From a checkpoint of a small contrastive image-text model.
Training: adamw at rate 0.0015, batches of 256.
Data: 145000 training examples, 11.5 epochs.
Rows from block 7 of the image encoder of a small contrastive image-text model, named by matrix and row number. Rows with one number belong to one neuron. Each number is 128 + 24 x the weight over its row's rms, rounded and kept within 0 to 255. All counts start at 0. Numbers have three digits each.
After each neuron's rows are labels from the 100 images, of 14848, where the neuron reaches its highest value: "responds to" is what is common among them; "colour at peak" is the nearest of a few named colours to the mean colour under the peak. Only what is clearly more common there than usual is listed. The data: rendered rooms with furniture. In brackets: how many of the 100, against the usual share in percent.
# fc1: MLP up (encoder.blocks.7.mlp.fc1.weight, 960x320), inputs 192-255
# fc2: MLP down (encoder.blocks.7.mlp.fc2.weight, 320x960, transposed), outputs 192-255

fc1.129:077115122074126117155160116114098120105126112100175130118138136119136122155113142139126159150094186111108133129152106137243128121101128128142130120098142121127115157134134136138152123148160145
fc2.129:141121158167160128130109151115155120110097127129117111131113173124119167156148112096182142117147086121112130099141151172179168122118136105110111118153135154130127138146108135139129129108136096
responds to: umbrella (73 vs 15.4); largest object: umbrella (33 vs 6.1)
colour at peak: brown (60 vs 33.5)

fc1.147:117138127134153106093142140102144131129146097144142143114115141137084091168162144181103142142075157101188139097086091117125068138123152111125069089064125119158142064145151125162121088138175159
fc2.147:120117116120116122104138086117136142128086152148139095149129143109104190101085139135159108151146102135121168139127163145043201091142094128135133150116132161111128153148108137128110157133098119
responds to: white walls (55 vs 7.8); count: zero (42 vs 19.8)
colour at peak: grey (84 vs 28.4)

fc1.388:124136126108136112138156110139145105132137105116121161109116159150150148113106115145127144112118093140141139117162137115140135139137133110096099091144133182121144128136115119143132143174114148
fc2.388:145123162093101137140107114127177133123090123118117133112104165111087089132120146128123137143098175112131151172071125143124101154138131123080120123139122106137098114141105117131127143112112149
responds to: teal walls (99 vs 8.1)
colour at peak: grey (76 vs 28.4)

fc1.595:125146088137145141112138152185140078134125110114147125113131090137127085112127078122080116120092142144155091112149105129139146109121125116131138105129154175171098091110138111120122075127163126
fc2.595:089085109138154109103131177127121123163101117177084115106172124106144132121173112129125129142128159136136105105124128101129135153085133130119103078095142154129123110125159096102137128121137120
responds to: pink walls (87 vs 8)
colour at peak: grey (59 vs 28.4)

fc1.327:111128145093110106105167104127108135090117116100121127125105118118124138127045130112111136115070131131121134111175092089137103126109108137135151092117106070144126064142125122158141106123096150
fc2.327:128089123088128131127119144104099122119112156108122118149104130121111102106130177130162104090128074080131153134122117104105097183124118098159141116110112137101162129107177147104133150159134150
responds to: red walls (55 vs 8.1); purple walls (44 vs 8.3)
colour at peak: black (37 vs 17)

fc1.359:110135128132149163119160127128145179108106107118100137089157106125139127184135166172106114126127164141094133176103129173119113122170115143150091113157085143116148093072102134104120140127106131
fc2.359:138169135150117125096137109110114151132116134140093068116160122124142130150106151122173123163137139157134170153141105131080145148144139151114091061151159124131086071168126121128092136153124138
responds to: black walls (53 vs 8.6)
colour at peak: black (41 vs 17)

fc1.433:102097149122130121106183083152131077114143137130128133140151154131124133117107098084121110151114147127167081116119132140133141137156143131126107116105117132139132144088100108118123159145108137
fc2.433:145129158128078151120081122119158122117100163118137127119088151108098119121120148106132142125142155133121155123113119112141112113134146101112140172128139112122086166171121119119098127108159129
responds to: teal walls (83 vs 8.1)
colour at peak: grey (73 vs 28.4)

fc1.340:135128094147166159111128095118109076119183121122151154116097132113111103138133118111123130140101099139170133115170111163133110101100134154131132115124115123145117102177094138085127118144113145
fc2.340:110127115126173112128150127117082116107066118129126113151093156125139136114109073122156126160133162105142123112144122162110115136094163236091119108125132128126133128128114174086091140091075151
responds to: blue walls (59 vs 8.4)
colour at peak: blue (29 vs 3.3)

fc1.657:131118093085124115088140111126116063132135122110145140096117147157139120104099135140124106141108115144162136140155117160131105073114137160146116140154137122151105121173097147144133073146119180
fc2.657:114126155135146106115098142113101145116095143121100128144121173098116133100134099133164140168139123094127130108165094114122116158111129246113139096113146135134144116139110175093078135135123129
responds to: red walls (44 vs 8.1)
colour at peak: grey (65 vs 28.4)

fc1.134:099115095082118146114108112152130135090142134120101143073141118103104130087131157127131123144157130125162148179159112147114115100144134142129135111107138136144115143122078137118091130121088124
fc2.134:122151126108128119112122136110088183133130096117102107113137148134133128132118148145148138156145084168150143105150095066093096092134128220104153118116131141139108162143138137123136129141131156
responds to: pink walls (26 vs 8)
colour at peak: grey (67 vs 28.4)

fc1.586:140101135122153138141119108122125121123130126114141138084095141159138097117158127125122127130106140115138125132089098126124121138124121116099120129193130125119120113142104134144187171102144102
fc2.586:134127118104100160110114116110118138140116137137129118111139124132127114108128129107128131125120150133155092152115118084105133105126117122101107180151126114145121097061122110152153122124120148
responds to: yellow walls (100 vs 8.7)
colour at peak: grey (76 vs 28.4)

fc1.335:149130123100169106111158107147110122112135121111138117136122097134126104148109080143097135101117117127159141077178117137184112125097170105134141106128089089163152081151110104168173101137142144
fc2.335:153111089091107143146125134127113092134134136127124121157110103111159114139120101112157123140126078104183149156121158155149093182097138097172110082139124124132172114122131115096123096166133121
responds to: red walls (85 vs 8.1)
colour at peak: grey (72 vs 28.4)

fc1.178:136232105091111119134154113131139127067147128109113125139082096100140088132070132125139140128102150153116167124138104131173131116102155148130149118091139123127122102136121143141087083123108115
fc2.178:154163093170118108119128157116118127154076131175150083110147122094136114117128165108147137127128123098089132113165161141084157168130127125097170134114125156117129144154178166114095144122150103
responds to: barrel (52 vs 15.2); largest object: barrel (43 vs 9.5)
colour at peak: brown (74 vs 33.5)

fc1.21:142127158082141141126162140161113135083189143110106152121129072097144138130128119138127183137160100090105140123130128100142124107136153140140135122105107096159075122116107151085107127148186147
fc2.21:148073127153113083123106129098156132136090103140102095142137127117125154102118114103126084146133180146115140136140126132113178141122100155127129143129103187111153135100154140150128088127108096
responds to: door (70 vs 40.3)
colour at peak: grey (63 vs 28.4)

fc1.694:100066106108124140111138107144130124124143131117108155100105134103140125131183128147108135109133116099160121129139117142145085127127130136126114087117141107120127139115109160127106128105094144
fc2.694:120070118092078138069105136114069141134098121136131101156142110139081140146148186134121129101135132105153155118078121131118148139159140112159137140125124133118116125117142142144139134118148143
responds to: barrel (60 vs 15.2); largest object: barrel (53 vs 9.5); sofa (42 vs 15.2); largest object: sofa (35 vs 8.8)
colour at peak: black (45 vs 17); blue (38 vs 3.3)

fc1.726:105118139063131106138127080133139094138103113131105131126134155131154127172105156144120172103080126132125140081128114116164107060126128158134102120123114091148124142177124149142118086109149163
fc2.726:160104098142110141118132110125152134111123128138148124129093149117097067114096171122171112129115096078098124109140130119107104134118129142107147122096127146107123144144174168120142133143112144
responds to: purple walls (86 vs 8.3)
colour at peak: purple (61 vs 1.9)

fc1.451:073143090136120144098110119165128138135150120116127167121088134104112117171111136157141130086129140127187094132137127152130135143117135120139116119138139088165126121148098113184134108147105128
fc2.451:072170100147136144186133131137143082161126120137160130123108108152149165099149120125123126162172124129134108110114117123096143124110159127128101099118106105119133102133120144084130085127110145
responds to: window (93 vs 59.6)
colour at peak: grey (72 vs 28.4)

fc1.67:116106122093166129093120106120146135103117122090083135107106116128145096144148141134114131137126123086160114106160135132142124132132178158104090117119143095118149139167082121128119148153113134
fc2.67:167180111101121129144126185139109119144099111126113130204109128122133146122128110097151144123129180177133157153110123121114154121106146134081108120107141174129155100118118136106122110152122099
responds to: window (93 vs 59.6); count: zero (51 vs 19.8)
colour at peak: grey (82 vs 28.4)

fc1.214:108112081137133128081107109144115062122133090107151129126150154147121111117141134120103154145129151155166119077147106157163151135075140131110106121144096128145121107161085134127131097144097136
fc2.214:135071114157118104109135070113111090124132124151124173115132148143161087127123107149156108143124166142148118133137141128077144164089131208109125101090144161115107135132127154088131135112117195
responds to: count: zero (46 vs 19.8); grey walls (28 vs 8.3); brown walls (28 vs 8.7)
colour at peak: grey (76 vs 28.4)

fc1.246:133107118092136172074092088111109141125113146126110147090144114119125136163162163140111128135111141119129119168165133118140129108129147126134145117132121108163122136117111087130130125125102132
fc2.246:143143132079073095133107092097144177133133116139128097109155149104166123121095151106130168128127134085165129114134124108119109120141141167086146127093127143129107111120111149127150132130118151
responds to: blue walls (54 vs 8.4)
colour at peak: grey (65 vs 28.4)

fc1.529:104150140119106149113101124133137120142137131174111125117122154138122157163089146118136105135144141104159160132122097145104128075118144134140146094122111123131085137146161110185117152154145106
fc2.529:136165164145067119100113148134176155122156151122081097136158117057115128176136151134157165108121096129131108107126130130165146151143101100071122129141129124128138135169126104157070108139138120
responds to: orange walls (65 vs 8.4)
colour at peak: grey (86 vs 28.4)

fc1.104:123130100138107144203134088114134097111142132142144166131085109121100121126101100144145125117123123148170110130133126116121102110158128091119149091105102146110112129107106111125128135122131130
fc2.104:107109149132122111206121129121144117158082139147099096140135135123096146088120129126143118138142094104135146124122128137061130140142101124127121140150121154122158113094149150104103137119112160
responds to: window (100 vs 59.6); count: zero (52 vs 19.8)
colour at peak: black (52 vs 17)

fc1.373:102062149144114110088155133121145122111106103134152098154079103142116086144106107137138102106106135099112119111124131156128128144110158127083161132094115104126152119137121093164188110100101105
fc2.373:150133134090073167106116124122089106136117128101125093132138119122152128131130109125122139128152116101153139118108178134109129114092156105099151184127121133122141118132117100155125140116095151
responds to: red walls (42 vs 8.1); barrel (40 vs 15.2); largest object: barrel (32 vs 9.5)
colour at peak: brown (63 vs 33.5)

fc1.247:112147111126107140157146136135096121112177119140142132139110088124095100143081102103122132090086137122141118165189090110132085143131140116144153118108100135137138092141109094115159109131098151
fc2.247:142111134104085166183126086119123066122129147118113102158120116088123156112101121104141113133151088093172159083150140136113148174124106098170116114132122157123178116099107130111098133140096179
responds to: red walls (99 vs 8.1)
colour at peak: black (36 vs 17)

fc1.269:110118114106131122137150125146098121100101064105160126111154141147130108116127151115096117086119133089147106110123101147228120105140141129140116139108130078155116144110106128115154108155128161
fc2.269:128103146178138134117145139120148162105107160133138111086129153142116092148141133111146147122117105136140106139118157183150160124121128106146142113164142174123137111135147129148141107115118095
responds to: umbrella (72 vs 15.4); count: four (42 vs 18.4); largest object: umbrella (35 vs 6.1); black walls (25 vs 8.6)
colour at peak: brown (60 vs 33.5)

fc1.215:084066140161115102101144164140112128156097126157130112100127116125102065136180141139120156167101147118118130131134163153108078159077178165146133101116158153126123113093138143100122112076153155
fc2.215:144131094130104103145134139104114136107109147145114115150120119124133199108113133095146125145146123123112177142136162126141200143134109146132144169100121160088138179121098130116135161134107111
responds to: white walls (56 vs 7.8); count: zero (44 vs 19.8); grey walls (33 vs 8.3)
colour at peak: grey (59 vs 28.4)

fc1.493:132094136125127135158111132153109119114120088122119129161130122137118081122139132144108141170122151116135128100175157156142110153116176102142116130118126159123084138098125111114109109115110140
fc2.493:136124126174108115144128158110132117120117132144150099114168139102152125112132111118141097145144122081101135094123135165135209144116125113118105103108144146067145122117112124128108114145092126
responds to: white walls (25 vs 7.8)
colour at peak: grey (67 vs 28.4)

fc1.234:128137102101129157114147133117120107108187147135132168095122085145128129151145158146139125113125111139169092132107107129132133117103176149109151135099107114146093115159118111131177114126144138
fc2.234:102192171102129130108135108133139117115116112138071139087104150147122142117089081147125117118143127145123110107150100116112122134100161146123144110161102122136149128177094130145119137171094114
responds to: teal walls (41 vs 8.1); count: zero (41 vs 19.8)
colour at peak: grey (68 vs 28.4)

fc1.148:107151107091166124105106080101124150078118109125137145127079140140116072143167117143152101133125122128140085135108083135132127122131160091138100126158131102133145126163090125141202132158109140
fc2.148:145155116102099173112107103122123120133106158127136128153133117115138125104114122113117157122117142144159107128123123109099123101106095117090114190151121122137133127112114102138137120135120155
responds to: yellow walls (100 vs 8.7)
colour at peak: grey (74 vs 28.4)

fc1.710:128198153053148168150088122116163149119107116122083136133138113144158105163103168120169123119095118122139105156132101114151115099141137139146132081087111118131096129195124117115116118165194154
fc2.710:146139118130114176130124102113130123115094130127114106129087111074135161128122118099139118154139112147112133136123105093180149105114103135169156134103142136115149124180136123126048138151151111
responds to: orange walls (78 vs 8.4)
colour at peak: grey (79 vs 28.4)

fc1.693:164152145132130148183126100108116128089163143105136179099135132122118151151117122113139120154134100130129122134127115134107099102154113133151094100146147150101091115121127090179120111129084159
fc2.693:106143146156155124119143115115118110135114151123104137166097121114067155097109093119165104108133156113089154103136113112093108146118115117155134130129120151119147135123121136108116141151099099
responds to: yellow walls (28 vs 8.7)
colour at peak: grey (78 vs 28.4)

fc1.320:161113114111125121125146104145127131129120100079176172141098143137145121152144150150098174155106111168118107146154110185147128141124146137119128127165142080135126141126100115124115096109140144
fc2.320:127122132164119140126119142146116144152131132104132123124118151075086134139104104116148151130134124107137117164117144108104117207152133106150152188134149151138177087151142101161061109138119145
responds to: barrel (37 vs 15.2); largest object: barrel (27 vs 9.5)
colour at peak: orange (32 vs 1.2)

fc1.310:134142134114132168104138130113154129088150136109116149124138108102117141181129130141145146090127153135139118148149158124184125123132140109137117091146123121153119117117093046160100133133132132
fc2.310:104151150107137181121106099123138143107105117133090141096155148153133128119142176111122127182125152142112137131145121089156146136110154161145124134101136130115110117098138146100163135147102105
responds to: blue walls (72 vs 8.4); count: zero (46 vs 19.8)
colour at peak: grey (70 vs 28.4)

fc1.677:131143111064097110145136122144120120138182122108147136112067089158151162129157092150121137122144123123120134090114098134145156065100113141176115155138107095150098137179129116173143133164167126
fc2.677:098133167192103141110096126115114170130117147148111089140170138151101133118123172113173148145131119121118102152126105129159133187131121131130144130120119121105128140204087130149110109160127079
responds to: black walls (41 vs 8.6); white walls (34 vs 7.8)
colour at peak: grey (74 vs 28.4)

fc1.81:157111105142092128215135110119127113130139125127142188133113096123108145092118091151142122118125170122170123112129114139104115110150140080116136096093104138131109120123106109126113118113119175
fc2.81:115096157117120100174123133117136107145092147142104101180114141117102180098115117132140110141153097109128152115125127132053124127127103128115133170149114157123160121098139140120106134101112158
responds to: window (100 vs 59.6); count: zero (56 vs 19.8); teal walls (29 vs 8.1)
colour at peak: green (32 vs 6)

fc1.732:119104115103141145145122074161173166130154118130097111117124135137123111128105158129094138155093100121193111135149150140139096088106112107120113118125126104143115127121133133138103118127132141
fc2.732:155168049150150125128136154132147125149140092131102139129105130122117105124132130118130109113110103077098150105128148138094125112128142061130094094146130141113117086144176117148123101111120138
responds to: count: zero (58 vs 19.8); white walls (35 vs 7.8)
colour at peak: grey (85 vs 28.4)

fc1.85:105101125139129109132124076094119124134166100105159158137104158148153128114121143119166122138132138097131095150127089121135107106136127156118119129138116130120125126139097132119183157130126116
fc2.85:143121128106100158127114129094113123137121147125114122129138140125124110087125104117136137134138157126149125170135110088102128108125099191115110177150127126125112119087108149128139132122115174
responds to: yellow walls (100 vs 8.7)
colour at peak: grey (67 vs 28.4)

fc1.592:170118139122072118131132033155171108094142101093153157123120151165123134128077128132166124099122127146187112131129134172129113099151141121117083134110136133151118126165097127120131133168099141
fc2.592:113149146110165113098104169121126117143129136130102115131105164125119105114137139144137103121108178113119168123123102101097111154135147105118089065153140149133137080138141125121115142114124118
responds to: count: zero (48 vs 19.8); white walls (34 vs 7.8)
colour at peak: grey (84 vs 28.4)

fc1.709:114132113120157143117151119121125085131185127131120162116109053139123112126084075118132172140087123130157127086151093141160080163099141113135136095106112130134120138152147111154124112108115127
fc2.709:085081132105126127124157097137160124100144133124115098161103133085093152105119158119143143135122135087169129160175101124130128165136124099152101104150115125148140148145081130118085136159081119
responds to: red walls (44 vs 8.1); count: zero (42 vs 19.8)
colour at peak: grey (60 vs 28.4)

fc1.747:140166098124160126129120155134118075137153136117108184137154123135136092107149109140089082117092115134162112114156118105141140102123123086139112109129148137148101131146131100135132113111151150
fc2.747:131066120119160129106139192142124123151156130131073129108160119089135121124167144139116160136141091139178092104144100119062085144106112124150120119123140139157129126116161116111115145100146112
responds to: pink walls (91 vs 8)
colour at peak: grey (68 vs 28.4)

fc1.53:101130145125159171115175144117171143091128109110091136095153118111141135214158139185113152112128144098110125175132146127148122133167146145114110101137105090140140110101082112123114134121152163
fc2.53:134158127154084093123133091130101143138134134140091098138142113151154136186129137137154134143139111141147157138112125162110147148130141146065119089126164125134105078173110108141114134134123134
responds to: black walls (48 vs 8.6)
colour at peak: black (50 vs 17)

fc1.302:118127111134141124074126096075121123146116120119161137112086163138116106148129126115142100111122117085142114130120096123118137134103117145119119131116117124127133113134090133139172151135115139
fc2.302:129095133097108149122082120090110103132122153134096126148130130107144109092120110113145136125116135141165104104129111101091114108104097185097120177143135138122119129117113154116125127109138161
responds to: yellow walls (100 vs 8.7)
colour at peak: grey (74 vs 28.4)

fc1.34:148175164131103115119114085154145130108165141112158167118099119151127153139093154155104095139110169129191152165125088163140136073118118141127100126104129150147109119175113123198182114157138147
fc2.34:096131170122134114090112179125136113149143156149094091137118169126098191093143135141142107125149135109142168129140105112069160133133107119133128137148130158129163123120128130141098134086112124
responds to: black walls (28 vs 8.6)
colour at peak: grey (93 vs 28.4)

fc1.656:166103127111139133121167140137107132139109127125115145093138111165154136111129129118130159125112115123153125145126148148142122080112175147104123089128117045108093119099110136120119113112167121
fc2.656:110111129102177098064116203136135154146107120113096104068160106109126158138172152116143155102143029113164122138127102136047111071143120100114119138127136142141111126104170122116138130067157108
responds to: white walls (47 vs 7.8)
colour at peak: grey (75 vs 28.4)

fc1.439:163217142108105134126149102159134154093148127113126149132090107128147111120076103108122101111114126119143154118182120112166137133098126129138118085093115096134144119121124092136143149116140140
fc2.439:135181073128096128132135132124106123112118126129145110134135112118131139140129144103125120137123103095135139129135145160102151176121131130139146145101120153127137151105147167121132129147152107
responds to: barrel (40 vs 15.2); largest object: barrel (32 vs 9.5)
colour at peak: brown (85 vs 33.5)

fc1.133:122133122133129091105162122129132119100140123108121155070122091118144095103100120119139161147130116137156137093189143168141128167094189147158113145110101147152117108142097128145104094185122150
fc2.133:160116126170100153098127125105145149122084128136111099139159136092128138113131205098146115146129158136135129191145123120079163152163121160114143134107140171116146128133132159078091122117118115
responds to: black walls (34 vs 8.6); grey walls (32 vs 8.3)
colour at peak: black (47 vs 17)

fc1.127:083140175172116143133115123132175157149134116144113118160085100106102140160114150165148158113125150125103159130120111143151057098118142123114147095105107135130115119164110130135118143142127158
fc2.127:134188111145148134097128158128141156133086155126069096175097125119105165125123141123163128157138144158071142109128125094103146103112126122083119126108134154125154149115151138124088176164104104
responds to: barrel (34 vs 15.2); largest object: barrel (33 vs 9.5)
colour at peak: black (37 vs 17)

fc1.294:137079155062108127124121127143106145094121141102159115101093098142157138117126169112085136129135114131095170143134156151163082108105148118141147145134152104132115127134139141094162129139129087
fc2.294:111096141163099103140102157109103148140128136139118086121145130134126136138123160121186142137122140121096134134132126146154143177110074119103146153124106132104143148110187174164132109128151109
responds to: door (69 vs 40.3); count: zero (45 vs 19.8); brown walls (33 vs 8.7)
colour at peak: grey (84 vs 28.4)

fc1.366:135100146109138122100162097110141128146119121117160157126089146147139142152104170143147183129123131123161088150149130186177138143100139164098128109097124069121135136142098128102140150108124157
fc2.366:141149122151080154124100139131102105144109116108124121118109143091150106118139112105114145137127110115112151139143141087089111192119149113137172212132140113135167124127132126141078092114095137
responds to: pink walls (32 vs 8)
colour at peak: grey (68 vs 28.4)

fc1.171:090148102130144142088131133147112113114117106115145147115127124159151116151167145135120129112119118177135122120140097122150141131083102139177120113154157102171112125148101105161151085131131122
fc2.171:123072099148134136134152149113145109135113145124143117136110132138103127087139134083151127128156131149092132121139103102047131138135139128128136157144136146110142139142119118089127129103127112
responds to: window (96 vs 59.6); count: zero (46 vs 19.8); blue walls (27 vs 8.4); grey walls (25 vs 8.3)
colour at peak: grey (62 vs 28.4)

fc1.255:104139127083109145111114119129133096154156124121128151135095131134096146162104091140113154138122121169189132128161105141142112119101067106155115129147141091112118120164094138184111092138143151
fc2.255:100102151138183163114137136136197115131143106136094136137112124102122173108127127124149119141142141107142117138155072079091127154132154106133110126112129138140126117147087113134083119123111134
responds to: grey walls (25 vs 8.3)
colour at peak: grey (91 vs 28.4)

fc1.624:101126072134122117128160114148137084133137088116158165112105153133091123126155098112071165138107106135159107136138117167152119140079110128101119147151139114148122146148106134123104073115103128
fc2.624:124111148156071163119142148117116143129132162119084115115120143073098143119107085089132127128137120126119125171127148074093128179155126112160153174086154151110154092177120119155052159140111132
responds to: orange walls (84 vs 8.4)
colour at peak: orange (46 vs 1.2)

fc1.447:124104132130116124117125066111103107133133087098174164127067146140156107116109138150151121121123120111127138137138124103137120134141151167116130161141137108104122108165081147113198154146115106
fc2.447:150132135103118147125108151100106114152128136128115117140142143143137108107134108111153129128123140134126119121105101083131125110118103165109112182138108126129110118090114117156146120125154142
responds to: yellow walls (100 vs 8.7)
colour at peak: grey (64 vs 28.4)

fc1.86:130143147105103145122108120112184129134150113136100150122139154141136098127140123115131105107143129101146138170113134111125119073166134134113104096073109130165116120173092127149118138151144092
fc2.86:147134111134105138129108126107148136130112135117098093133127130074126131164146138127144136132118117097122181114126083088158131181116137114132134128124147114121152113136129111142085144119129139
responds to: count: zero (70 vs 19.8); orange walls (31 vs 8.4)
colour at peak: grey (85 vs 28.4)

fc1.100:071099120104141107143129088139121099107121099133139139104133137114121122150115124152113149124114133162140112122122114135131086101133155125121127114112108105148121133146134168111091095123119198
fc2.100:147156121090123139111115115098119120116082143123114125131122148102133090121123099122126129169111106125127175105184138129113112099107151227128153128113143124110127122140102168075098147157151142
responds to: blue walls (100 vs 8.4)
colour at peak: blue (48 vs 3.3); black (43 vs 17)

fc1.642:105059120157088108155128136123117124121116116162150110136073136142082094152132103105137118130132138074146116081133123135114064154096152112108127119117096109113119092100154135136140112113091142
fc2.642:143133152078094142124117122095123103150077155144087102167134123104122174120147111115159090128146088139102168107127154123097166130108102135150162155120109132078147142126122126126100144130095127
responds to: white walls (70 vs 7.8)
colour at peak: white (43 vs 0.9)

fc1.26:164150139086087149228113123121105131142140137136106164111097112142088157105109128152143111137113125108162122136127134139133053082140142115129123138112096093116122113132142118153146132142119183
fc2.26:111119162139092104136120128102134117166082170146112111187140137114113146115121105121177105120132109126104119101123123146103128142137082110133158159135112136095144136127121127114109128144104131
responds to: window (100 vs 59.6)
colour at peak: black (38 vs 17)

fc1.522:150130111124115104151096128103101106143141128118127145129078132122128133124105131158124145120129121137156131136117149097139106125109120096166134119123106131142088103138110102128154121141156170
fc2.522:128170117115126145108111150117137113118111111117152133148146100135136137130155150105060150116130140112120165060134086127133128109131136095143102165112157130126137122098111088104139104146085123
responds to: orange walls (38 vs 8.4); yellow walls (28 vs 8.7)
colour at peak: grey (80 vs 28.4)

fc1.412:119142126138121132156138148162111123080164133116140198124111132179084121115153142119131141134111126083154136125108084137135107104122140108128094110152130081150076109103140143153174175165135129
fc2.412:119128188131073117120091129103124146129137144118116136162126132123140161100156148136191129133118149142106164089132130131159104098140106110134134140116133097111097144185092119108112130171153135
responds to: white walls (56 vs 7.8)
colour at peak: grey (75 vs 28.4)

fc1.717:135150119128143134045137137147178120087119126120152130092120109164135099138132086167118120118117121137124140125125144161114109146099121135147117112124132122172150101058124089155164126102151132
fc2.717:134136149124072130111112137120166144155074133171085087121161152124093157111127141116155114129144085095103157106114125106084157125141107178090153146089118142129123151147149154100119137094107110
responds to: grey walls (39 vs 8.3); white walls (33 vs 7.8)
colour at peak: grey (59 vs 28.4)

fc1.316:145137088075128142068144128104134124079118135139172138047171138176133130141150129136139116169100138163135105167117146135123146116139162163143090126122111112135138121088117120112155109139138132
fc2.316:127168141133107155093105111106128140115105096124121085107138132113145128091132153103102139134127134130162181079146098117134140166115133174139142125075132121115135110107130137085114120121097135
responds to: count: zero (46 vs 19.8); white walls (27 vs 7.8)
colour at peak: grey (76 vs 28.4)

fc1.745:119179101124132111073138135152178130112195163143129164111112148191103143104158118149136095109118128142159120134127076138146110128099134132122107083148131097145141095149097129140148111164143165
fc2.745:106114163156084130101137093120152147137171160170112099121120139125089157098106162121181094138128142117109148153149116111089123113141098123113132150107135141112129146171110130096144110127088089
responds to: black walls (50 vs 8.6); count: zero (45 vs 19.8)
colour at peak: grey (86 vs 28.4)

fc1.455:138135090107142115126125122152144109100138116103102158108118096126099114146130105134077157119129148170157128085186135140180127140105134122151120110136108145150118130144112137180144137138105167
fc2.455:141116117142141128135136080156131109116153106146133185113116135169156087148134130131095151160093128148155133141123146168181101106125136113159086072103149127132095140162097110151163138148118164
responds to: purple walls (37 vs 8.3)
colour at peak: grey (59 vs 28.4)